A small CTC audio transcriber, trained from scratch.
Model: log mel input, arch crnn, norm groupnorm, depths [1, 2, 1], widths [128, 192, 288], rnn gru.
Training: soap at rate 0.0015, 900 steps.
Data: trained on babble in 24 made-up languages, each with its own sounds, syllables and stress or tones, from a formant synthesiser, 39062 training examples, 1.5 epochs.
Rows from block 3 of a small CTC audio transcriber, named by matrix and row number. Each number is 128 + 32 x the weight over its row's rms, rounded and kept within 0 to 255. All counts start at 0. Numbers have three digits each. After the name is the row's rms in percent of the matrix's.
After each channel's rows are labels from the 100 clips, of 14976, where the channel reaches its highest value: "loudest band" is the band of the loudest frequency at the time of the peak. Only what is clearly more common there than usual is listed. The data: babble in 24 made-up languages, each with its own sounds, syllables and stress or tones, from a formant synthesiser. In brackets: how many of the 100.
# conv: width-5 conv, stride 2 (model.blocks.3.conv.weight, 288x192x5, each kernel summed), inputs 96-191

conv.278 101:113089137095085157130151084143076123120150135142113102176088088109093117096129179088123137076127102133227116096143129094133088159138146101148154160138140131114113114153106129178156120102065157130142153149091115125141128109169181171096095101078111076102198129121136152147124073162118171171
loudest band: 4000 to 8000 Hz (35)

conv.137 104:127208168062157141158150157133167119131103104116085089104180143143159125115109127134103119093125154141117116075111086149099051128129101119093108088087072115084184105108107117173069149078133067096129139079121103154162186120138113160118142152100080147085139168166140138120089095080077162190
loudest band: 250 to 500 Hz (49)

conv.44 095:103116161187121092114174142142123225166117148104152100115165187149151144161112199147127150134084102101144124137134125127076126126122118155136101074155081045095107168127147073153166145101149137117146076096134165102167146118097132138166112100098170149120128113211145052190149127093124165109
loudest band: 500 to 1000 Hz (57)

conv.43 112:138111163131170138087131141106139168094136156151200133140139161105141128133161138159146151103158136161151124095143130144161134148169091110118090119194127146164126112212137173191155119149150115103095151128136138078171166158177113106225102107105116065105176131140134120129077107143164152121
loudest band: 2000 to 4000 Hz (76)

conv.271 109:136174135125082139094104111104089187164116096139164107134130100152118097148113088156157136159130122068143117109097107098092120131122095093079101169151106059131145065119135112150154066105150141109083155122148146172112129119171073143127087150148148126081124113127159110148093133107136152130
loudest band: 2000 to 4000 Hz (68)

conv.51 104:133153085086133091077123119158069123117165074120113125135161130116138134149124116135157101099100107095136119079183139144158118131126198093146117104186133148076107103082179143178095090111131130146129158157126116155137121126079155087152147102088100118160110134113118152118134163084147140129
loudest band: 4000 to 8000 Hz (72)

conv.242 108:080086116160143120131115081113100061170103095124185113176107110074124128146174112170186129222152145150098119129113138164082097132100177159153140126104057154157116076123129182086098122116121145133149130103138116121137080115107137151123110108134119099139134144142171125149123141072104055150
loudest band: 250 to 500 Hz (57)

conv.109 095:145111162138179177184118129136148135126120131151098145133124094100143104124170176093082127150141075217139139104119135105106134159117140134160176116084118020160151125114077141095131162105098148137108127060078101113097095118145081139179126148113201144130126113122146123180114156106132097095
loudest band: 2000 to 4000 Hz (26)

conv.200 109:100137113076124147165108165077091126135144140176091122102115166104142108156092112144168178159076146126107118113139121138197152162173125194141155168137147179109110158157117083168162127082154113108145133169130164082129111076099113101105091075180115103193087154142135126129152095100129075128
loudest band: 500 to 1000 Hz (78)

conv.262 100:125199171107095139155117141131145101130125171117107103123179102128135149119114141149155146184173130137110115147142111098113156166202176139161138100137113144087180129167123109117116151115172115128147114090094158091157103073163175120105113191189148153097149135119109140056141116100085106134
loudest band: 500 to 1000 Hz (65)

conv.38 106:108127134137096112074142135139126119148100157162088122131145176165154096131181087119138143152178106162174113157161134176111118143132166209177151088164090075087127120100167155157131142121120133154211133114111131223154160143069131082151144123121143096110119173160199161189069134171102149072
loudest band: 4000 to 8000 Hz (67)

conv.16 100:141094183196114143145104141134207160096103120125118154059123104121116149130089117179127152185156148075129105130155086132180112153131152120133159131134117126216123149099130150132123153141168119152126160110172119096190127139108100065130146097144126142129133091093069129138136136139164108119
loudest band: 2000 to 4000 Hz (46); 4000 to 8000 Hz (46)

conv.247 098:082120102114104126018125131120111081111104088110115088125095109140155149062121127148150103172100118111126087150111102132121140084129148126147104121149114111100100147086122142178065141137139152115119168154117151086129092111132140154138127096114194109226097162072146108169143024143161135130
loudest band: 500 to 1000 Hz (54)

conv.17 086:150162108102104110124177074108167117113182150108117134150107136110187131100109117162139118156127148155114133063146085107146137113145111137123113162056181143121178099120189064141098125141152080189079148100097098109113092117126142104138135119144216097074141143129144157136111184142128134084
loudest band: 250 to 500 Hz (49)

conv.188 101:076108113125125160142123124124110131105099127125142187108122074148160150074161088074131147183104096095143121145111070138074101128165082161130116141105102104114145171137088092168163136165082141121101099147120104099113093157105118133111150126162061091154136140165126101101131099129124059105
loudest band: 500 to 1000 Hz (63); 1000 to 2000 Hz (37)

conv.175 133:126128150114111131133111127114137092092122136160135134101086125089149137140120113144110157171159135154153158186125039058157118161109194112174148151134229235141153133140092145111143172155137129128209087112155118146123089100097143135164112129126168159157167063099127116094105159056105125098
loudest band: 250 to 500 Hz (58)

conv.14 098:152101128107155114080074104154176144111119100130102095137101119103088118101167097156095174123132146154149136177121149110170107156153122112089087094157141103120144172122104104132140124183144071155113154194143145062130100140143100171137184160124026076051148112108114099146204093129169073118
loudest band: 500 to 1000 Hz (56)

conv.176 095:148092138135121100159156140149103139153136097142127111174139179091159172158170170090105172178136164104141106131116100130144150170188149125127187149129140203146103166094110154133098111157134119122091081058119168063113105126089126135133151109088158110126087200135197079087134140108159125121
loudest band: 4000 to 8000 Hz (26)

conv.100 100:125137072114113093082130050132131112120063105121128161104114121053095114151118118121084110143114137085168117155132116144087152180162103135083140148123110180077139145098131107131163047156119048110111070167106095012142088133198145125135140111078070148151086125139098149145149125103095122109
loudest band: 250 to 500 Hz (52)

conv.86 097:156061098162144177133118139121121081145125135147105076126161128151147101156138188134095073095098150149177124157113168131147063130131175095087085118125129121171133148183131139095173150113085131117127099128180113103156167107120107124113124163078158166106084147160098119147142124078114089152
loudest band: 250 to 500 Hz (50)

conv.275 096:130210113121101185141182189192144108153099151154058109081137152183171104156095172097161097160111107172153088107095142148145150133157102110215139183112140145179116103100142143151096158110124164136133118124167114085167086115127124130084137080094109113135095142128057094079126077200139121104
loudest band: 500 to 1000 Hz (80)

conv.256 102:179165143179102200156165191193117125086163200124183155109162156110089166123126171140103188101122056139150104071136108060091087152156110115109114087122129130166068133121115121178209182149161116138127165086164125086083088150153126113171117097127200121126143114150137148130120145140111093133
loudest band: 1000 to 2000 Hz (40); 4000 to 8000 Hz (30)

conv.111 106:115085100114140108116127102103115079144113119128157074134073101059102091072089158089189115133102116097070155155073139151073106117101154159161155147097167182138178122159115202112136192123140064117150107130076139164155099145146144120137155192148144134066110114088087142128124137134111089106
loudest band: 250 to 500 Hz (45)

conv.105 085:153081128169130199125119166097198121153158183028109142110137131140138127082142118180139153077147126169076149146154166142194122120129157125104129095165126145120083099153083122134101144117141126134139127128128167101130051095098084124099117155101085113150110138093142119128127133196093155175
loudest band: 500 to 1000 Hz (62)

conv.252 096:192142104134128157122141131153045099111144141119169087156087112056107087149091067054102144142079166096086132137099130100074143174132120161175135129136118128150083090124130161131155134072138179101090152094109090097145097124074123213129136158152160160166168144116180087151129149163136134113
loudest band: 4000 to 8000 Hz (62)

conv.273 109:130143124138070140120155175160160192092143126124149152099152182098098189111151087128156157140176144159087163084121106075088157136112115129093150121146135086136093160159112159124160120148161057080093125107139118111090091199163110096146153090096121182131153114109128142146073156158195083126
loudest band: 2000 to 4000 Hz (49)

conv.215 097:169153092167101085156108153154154151174084151100159104105116139179098178080096166097134131097102113103196106068149167114196110108162089126145200126145182098084106150129143090110144156106170219206161130158169117074118107102140109092171154158100093146114081093161078111083113162115110120190
loudest band: 2000 to 4000 Hz (29)

conv.50 116:152163104124067152085103096152173053158157150143115193153137141123132143137100155131106150075135100150165104156120129125144178157144211128103124060140103079122103117131167138117088146082113123070114132111101136057170113146131143159124105115148145127097113159109137121172079128092121174110
loudest band: 4000 to 8000 Hz (61)

conv.168 105:142133102140114111042060139128124114136156123135118078172107178126130157118137143128112113128118181088139065095137090160150079077104166136038101086108108123137114138074166196101074039129162154165087077020158132108115114111112132127123138133066091107121074137170143122122135174135127154103
loudest band: 500 to 1000 Hz (42)

conv.287 095:159132156138144118129159085165141154135067121121136141141165134133092139149124184175166145155142122096140141166127108122086156096201097076130148122140133091125147140126134064152101124164170163109153114090135146091165181083147118107098113131066138159109146094110115138171137131121097114129
loudest band: 500 to 1000 Hz (51)

conv.42 118:157184164175152127188105153090161124150157144112150115126141172154130137149128223142138136143193144154142139140113171100199128153122217161161162097145117147090085105160113112157106122116133158145141146086128149149115178163171121150211123149170136167145160136159152137109119144211098138170
loudest band: 250 to 500 Hz (56)

conv.195 103:068156153112160142100139118107120109123144146132147126153128157129146124154137121135133141140134188103127149169074109124168147137133158150121144141114078050102155144063101107090130093144147062132133073100105037050072137134058138078099094089084090131164099144097147095145087154109168123147
loudest band: 500 to 1000 Hz (42)

conv.140 098:148095076191093118174130189173076103156115149151129126104162167153110098151129141189183159219123181103153120151093087151137159159159074122145162139155124200113097125140168151181110093196134165122170103094145165084131158133124154109224108114105119094143078113126051139123101088163093145127
loudest band: 1000 to 2000 Hz (52)

conv.149 101:110127065073173162115107151106074118130118152154093125174130144127106122139136176120129127140138136175218158151110098050137156168098160139138103120093053106134164120090154170158164133124093132089119126098074106167121193119113148132056093105068153200118146093148103159148135163094147053116
loudest band: 4000 to 8000 Hz (31)

conv.250 098:161084052126107144130149054133061184151117146133109125113080128102154112104173116103126117188179142156113175156103095135116154148119121119141130095129117061103162126157134124156109118106121092136101101139138080193152139152212084162102109092100156178122093134121128122185093124138133159137
loudest band: 250 to 500 Hz (49)

conv.104 097:171148105080126103102106089223163084167107116128096144155177197120123126150141145114146095110156073116157147167128026142149175108159154176131141136133099090123118169180128135154168124159105054142156085112108127156130165110078174115123128096164141079207086087144171106136149098157107141163
loudest band: 4000 to 8000 Hz (28)

conv.71 100:113116142133103072094105039087094107102070070160156129137081109105062128105111165109092109165081098100136177162172155127116120116107162152103139140132138194094181164124165125132149101132109067117131123150066122140146130112126088081116093131163112142217158184107133100052124154110139078110
loudest band: 250 to 500 Hz (46)

conv.161 095:191114179132161154126175123115137145180126097162140148098157068159112174148130179145171139159139147160132127102138160088091099142160114136123109127133081075164121195126167145098106134144134089127149153145106158068133098125082178101108081143133149146100088076145183065105129192144124157179
loudest band: 1000 to 2000 Hz (27)

conv.90 105:171094083167121142107117122093132099117156131180111131096126173144133147115127094133150134132130062158167166086146120171133152093179156130188152156099176165102141179099101127137142192134134134112096111161161134112093167146169078081085090117123074070133116112086201137090133076150121065108
loudest band: 4000 to 8000 Hz (37)

conv.40 095:054148161183164137158115084132123179101111174191180114116172200125143144116109149111154140087144113150130111141110129162044143093189131093177129090134134112111153097084208092092179121108187072145127182100081132160112183084143143121182095101081139149089147146169160119086116143161076142134
loudest band: 1000 to 2000 Hz (63)

conv.150 093:149133127130137129128113169103139129130159129093072141185123157128156044150210138139167115094112146127126146185159108093124176163124164142078097116206131098165117089154118098161125111161147092076139136203134132121126188148148119077166139108139132096111137158110087067101173108157168128128
loudest band: 4000 to 8000 Hz (28); 2000 to 4000 Hz (27)

conv.121 108:177055139109132139147071120099077130156113152114115102120164102081102086144085114108125138216131164132153180133158134113173188143082156168144093106122082122174104122148128199104102109148086131112131126085112121172157103168133099124096119099141043137116107091113170107091115201093072083105
loudest band: 250 to 500 Hz (57)

conv.224 121:118098097088106128096120150126171127114107138133109087137110154158125110120112112071157122111147120055231153145135168109196089132218087145158132134120124113097116116130093112191140133162098125095085150172148161165058161107113189099088077100091158131118138155130111106138154104125144171131
loudest band: 4000 to 8000 Hz (46)

conv.210 123:143117195171119137168124112094130180132142114173124119104156081165198130148119106152140172169105109106172141168169102199104159153203125173224126101130101135127150121127131085070159084135133098076110166171098106145152169149098135119142136149123089093161136087170124128076128138108116123171
loudest band: 1000 to 2000 Hz (65)

conv.120 093:110098098134114150134098123137113175198131109067130131103155153134124077117085134106127074137088087162151151188080102045137135154161124110152109090161136085139106041101100147060205103095095080127108125107097109070145163056132128126070180154122121128139125134073158136180126117140084100108
loudest band: 2000 to 4000 Hz (45)

conv.126 102:120108067066111089124151078047073087120090115142131151116054077111077135148105117102139145105103072121067158143128102106131138177118080135172150141110130153133119113110152174111095145117074166083140187162096130119113092141086097179100138088115036163141148115137119098126166108130116130105
loudest band: 250 to 500 Hz (65)

conv.205 094:136086106112101122093054122118071173190101119078146164180093145133153121168024086148134127158101133135109087117112175086133139151137148128118154149129123126099091163123092140167114120158129102124071117094154113096119132154105100120238104109122150109110132103143213125108094091100138070148
loudest band: 250 to 500 Hz (50)